A small segmentation model, trained from scratch.
Model: 7.16M parameters, encoder norm layernorm, encoder patch size [8, 8], decoder norm batchnorm.
Data: trained on rendered solids tumbling over patterned floors, 48750 training examples, 88.2 epochs.
Rows from block 5 of the encoder of a small segmentation model, named by matrix and row number. Rows with one number belong to one neuron. Each number is 500 + 50 x the weight over its row's rms, rounded and kept within 0 to 999. All counts start at 0. Numbers have three digits each. After the name is the row's rms in percent of the matrix's.
After each neuron's rows are labels from the 100 images, of 14848, where the neuron reaches its largest size: "patch colour" is the nearest of a few named colours to the mean colour under the peak; "top examples" is what is common among them. Only what is clearly more common there than usual is listed. The data: rendered solids tumbling over patterned floors. In brackets: how many of the 100.
# u: gMLP up (value half) (encoder.blocks.5.mixer.u.weight, 768x384), inputs 308-383
# v: gMLP up (gate half) (encoder.blocks.5.mixer.v.weight, 768x384), inputs 308-383
# out: gMLP down (encoder.blocks.5.mixer.out.weight, 384x768, transposed), outputs 308-383

u.90 100:525454460488522403404570521447545411457545505481539517580448470515525552462535468475531503550573420525416487518504511495588429513427444483507409539455533386411506511467577503430410537500534442523486479527530465477510434495417566
v.90 089:401464614523466486529431571514539585546436459528517467495484503502528505551577589604500559432462472534497507497512534515487471538530496486533480494516520460543484523451433475526530438466522385463536545400544472524534477453488490
out.90 098:388522517450512473472536463524510443504459452416570509496508513459490475441557612566494486431367480558451507542645570592460463621538550509473509470463521583526487509491465461535442419453475503533421520507503483536449596473445578
patch colour: brown (57)
top examples: spring (35)

u.395 097:577553415462495492476506556494470528507487584494515574509440451485466500543483435438412419503576465440558540536568617412593511477570539451470640560500445440520459550510536526527452507504429462430494488412487575551492524532439476
v.395 106:485564506463462559537471519571552574571448462578508609470486460551510487551516475474519440528432559541530508527437490488535462493511462483497492453542466495552436457522450554387526479401430577522521491465485474479473540509441477
out.395 098:395556555519594517454414535494366577465548514513448413486495466489620475515555613511505548525573490567447595504494528507522417455525445602586478594578474484480564556472477511468463538525562569543514401471482500553451469487473466
patch colour: blue (40)
top examples: blue object (74); its colour: blue (29)

u.517 101:495458484510490515471571519484614536493647485515549452488434579566500525427463527486474510571476523445496410511494520445467396442436560419506473531569457517472464427539591498385397506500543382482465526447509456471525498505393457
v.517 090:483514506569503458536624425473632511466551541509458534481392559542481455578453447489482502495516469510516450576579513435529511404528499493554534474573582424462530532447445392489439490492471456520435476517492460519508517514512425
out.517 097:432528540535520483578520439492502454493493518507501531530520506502494542586507498457472598387484419552554582490465512471513524536488463459443543545466539462532499446586571514536569515528525526577487460559459521503489547578535514
patch colour: brown (55)
top examples: pink object (42)

u.644 087:550533460519463501495448628496507445467474522537546460546411476470602583528497516539399450530577473497524508558502500532444444537515503418515416534531508427465472488518461517521441514379506607478499481479492517458584517525639472
v.644 091:499488488465410505567550498464462502524410440535466455446559461489550440535456473497501524470453537543438408522567497490505591463541474580557555478425457514562476507535450528470477579590459548541480492487513577535470505574474508
out.644 098:499473465563456506477489507463479554405513516479477459530479486443510551476540530523521485547512502500463506518772576485596538461517449459498531482513548448451487468535469504475450514527500457513483501534409498475467514456489475
patch colour: cyan (26)
top examples: teal object (63); light from behind the camera (51); its colour: teal (40)

u.509 109:471523394469538500517480465548576529446564460480534461567393546480611513499569466534434481503417550505474564509512566515385502475424530453463479538488506564384530532476492501559411529451456485435438441467464504494529526491597542
v.509 112:561543401579451570519441444528485477571510466497574516542555531523495452542534410458447520489439512552575498496514522450595409425559441434536462479499547490514477448480522446508416484472481530442516538459524529565597418528530462
out.509 108:547490450541612435515504442526499424486497487454583542529552526585499491551517492484504537504563353475434502457465457461443534509551527436516511517479567408448526538477444541487527511454390462546459521518521512523482532520460545
patch colour: pink (29)
top examples: white object (63); its colour: white (31)

u.733 105:543570483466556480514380526415514393544427516518537454515447469408568537531537498517548543436495548572474522440522579485502388453581464366585572538487508566493588525498484576476514506492488481486469553567487445498474444494509429
v.733 115:579481512470544478530513489563543445494416508481578445444467563502494472531479462520601521581489509453498513407487436475414536595510585536553593463514508473524509544587487517534536542522552507473513389498527494411443409545548509
out.733 105:435506489505462535582477571600445572591508570547448486538453485468591484473514547464402622467503591487535498478433435574459418526362521551526475487458496604417469446458500528553455588492520458443483501505527542570587464499528529
patch colour: blue (38)
top examples: blue object (63); its colour: blue (37)

u.338 102:562461485536423519534549475445546483491441450534480493493583474425502513520468519501410485477505479507562440567461538537567557422555544467399535368424490514609509479501515557421490562498494420531451477386512474576485448442534480
v.338 104:557542446506491529532587471504532508495440399527467583485399520574491452444560529615386445515518459524511522558483566475547444491528537528457553542584556493545505520398532501407554543386426520428528428572444498510463502500458537
out.338 105:563521507457459460449507538505548478420520517556522393511439490487510473419504556473412536535462468551520517441573416478553560484425501496505555546510475566425591422457450549394538486506614448658519521472511511506487484479474488
patch colour: blue (27)
top examples: blue object (66)

u.626 107:565476432429420521486484559485538625436520500468448471604486518487522478437491527389521612503520481498484576590480536513497529398360470546569473504449525572534522488438524561402447565470427432488464520457470525485497507444540582
v.626 108:469501525529469465533491467611510566507539527521408458432494486530458434518524552487448528453486453419512448444452470549430563470480477444468475552454533417485539552584611499566489522453451560514500584495599553437493449507457477
out.626 108:575504486509492447495530479502486544472422498642608501510623523521484479565407455395371394600588437557516459452515458531537496571506447596594467505372546501437541560524549520478422442492393453423561493550549475527453431463500470
patch colour: pink (25)
top examples: light from behind the camera (55); pink object (42); white object (42)

u.222 095:467616547391580487552436632419444450512528540590508479511448495497459478525553524526395487491555486556481525531494486512541384472467529464410524623464610513505619564563597499538510587453483473449596490441573564397491434497551562
v.222 098:424550512475559359562446542522434575482457558444513463420512496540469518541550478561488479517547560508533476503465549547445462471512400453476502458434476409487464555432460542516466490481544520440491485551521449406515518546530502
out.222 091:449556524539525489552584401541623482471542534432555580507526539501577464487474534559588423446481540458516538541578502512382439526513489547502634379506462509549510471526537531446575477435511512541519437474518521556498538540461511
patch colour: green (27)
top examples: green object (46); yellow object (40)

u.474 108:495434332517460494485475543503427567436594534542447438540483479548461500412568507464554379521504556479505611554541540483430534433439488476504510558559559498496446539541516473481372563514537535466521464437453495484610484501493550
v.474 105:415547439533479506503499522537562494519558547455522543551513489475457527408423490553483544502498423552485541458511563459493383505516497420525425451490484481496547464458523536449559569464518528529468420427433386457421523485463460
out.474 108:544513487502452562551529451516500541581540529534458606477512508508547512474485439474493557493490517494495579508368456407563438568571552487536427463502510418483519453575520543463431520491404520479504485532581535529503511571496475
patch colour: pink (32)
top examples: white object (68); its colour: white (35)

u.661 104:424521537404480546486533522447517394504503595516471518557500427555483556507540477523429499568643438542564517449497574489522474495483479493511522381467503515462465523548536510484404477493567457522443491504535517491484611549530585
v.661 084:421424499526528391549498522472539484456460550563462575581517537569523535575453507493489433467468505570527542520508534480491559458490521594545479516565501476541482452460546568482602469465538470572417462515412417532524592506478499
out.661 096:440527509472536537603477457496509489500551506456511511484543443532568390536439423471455433551529422492516472503479469514459556616477450495535499366484436456415483561548502539453481422481470489434506466537509398494579625530536559
patch colour: black (50)
top examples: black object (46); grey object (40); its colour: black (33); dome (25)

u.606 099:494549470446541494462446623393445603575458413433530553624490526399486568498453585458398451535480456475561530537544597447556381499554472528414541538445518600519548499549521552523517487550467593485476414511441539557448547538569468
v.606 101:484489492431487510568644381527620503521458500463485491489418486518540453512470516526491445514470488465463537546456546491471440537526531530553523515550508474425479499446555519516502557432469484442508449511508410610563449506443556
out.606 097:519501503552488566455526486583531501435433540480525468477475503441430480492528575454571515576525484520447462516396493540493443537499543487461380508521462468562489500472542581368458521466547387489639495464545505522565507507482517
patch colour: green (26)
top examples: teal object (61); its colour: teal (34)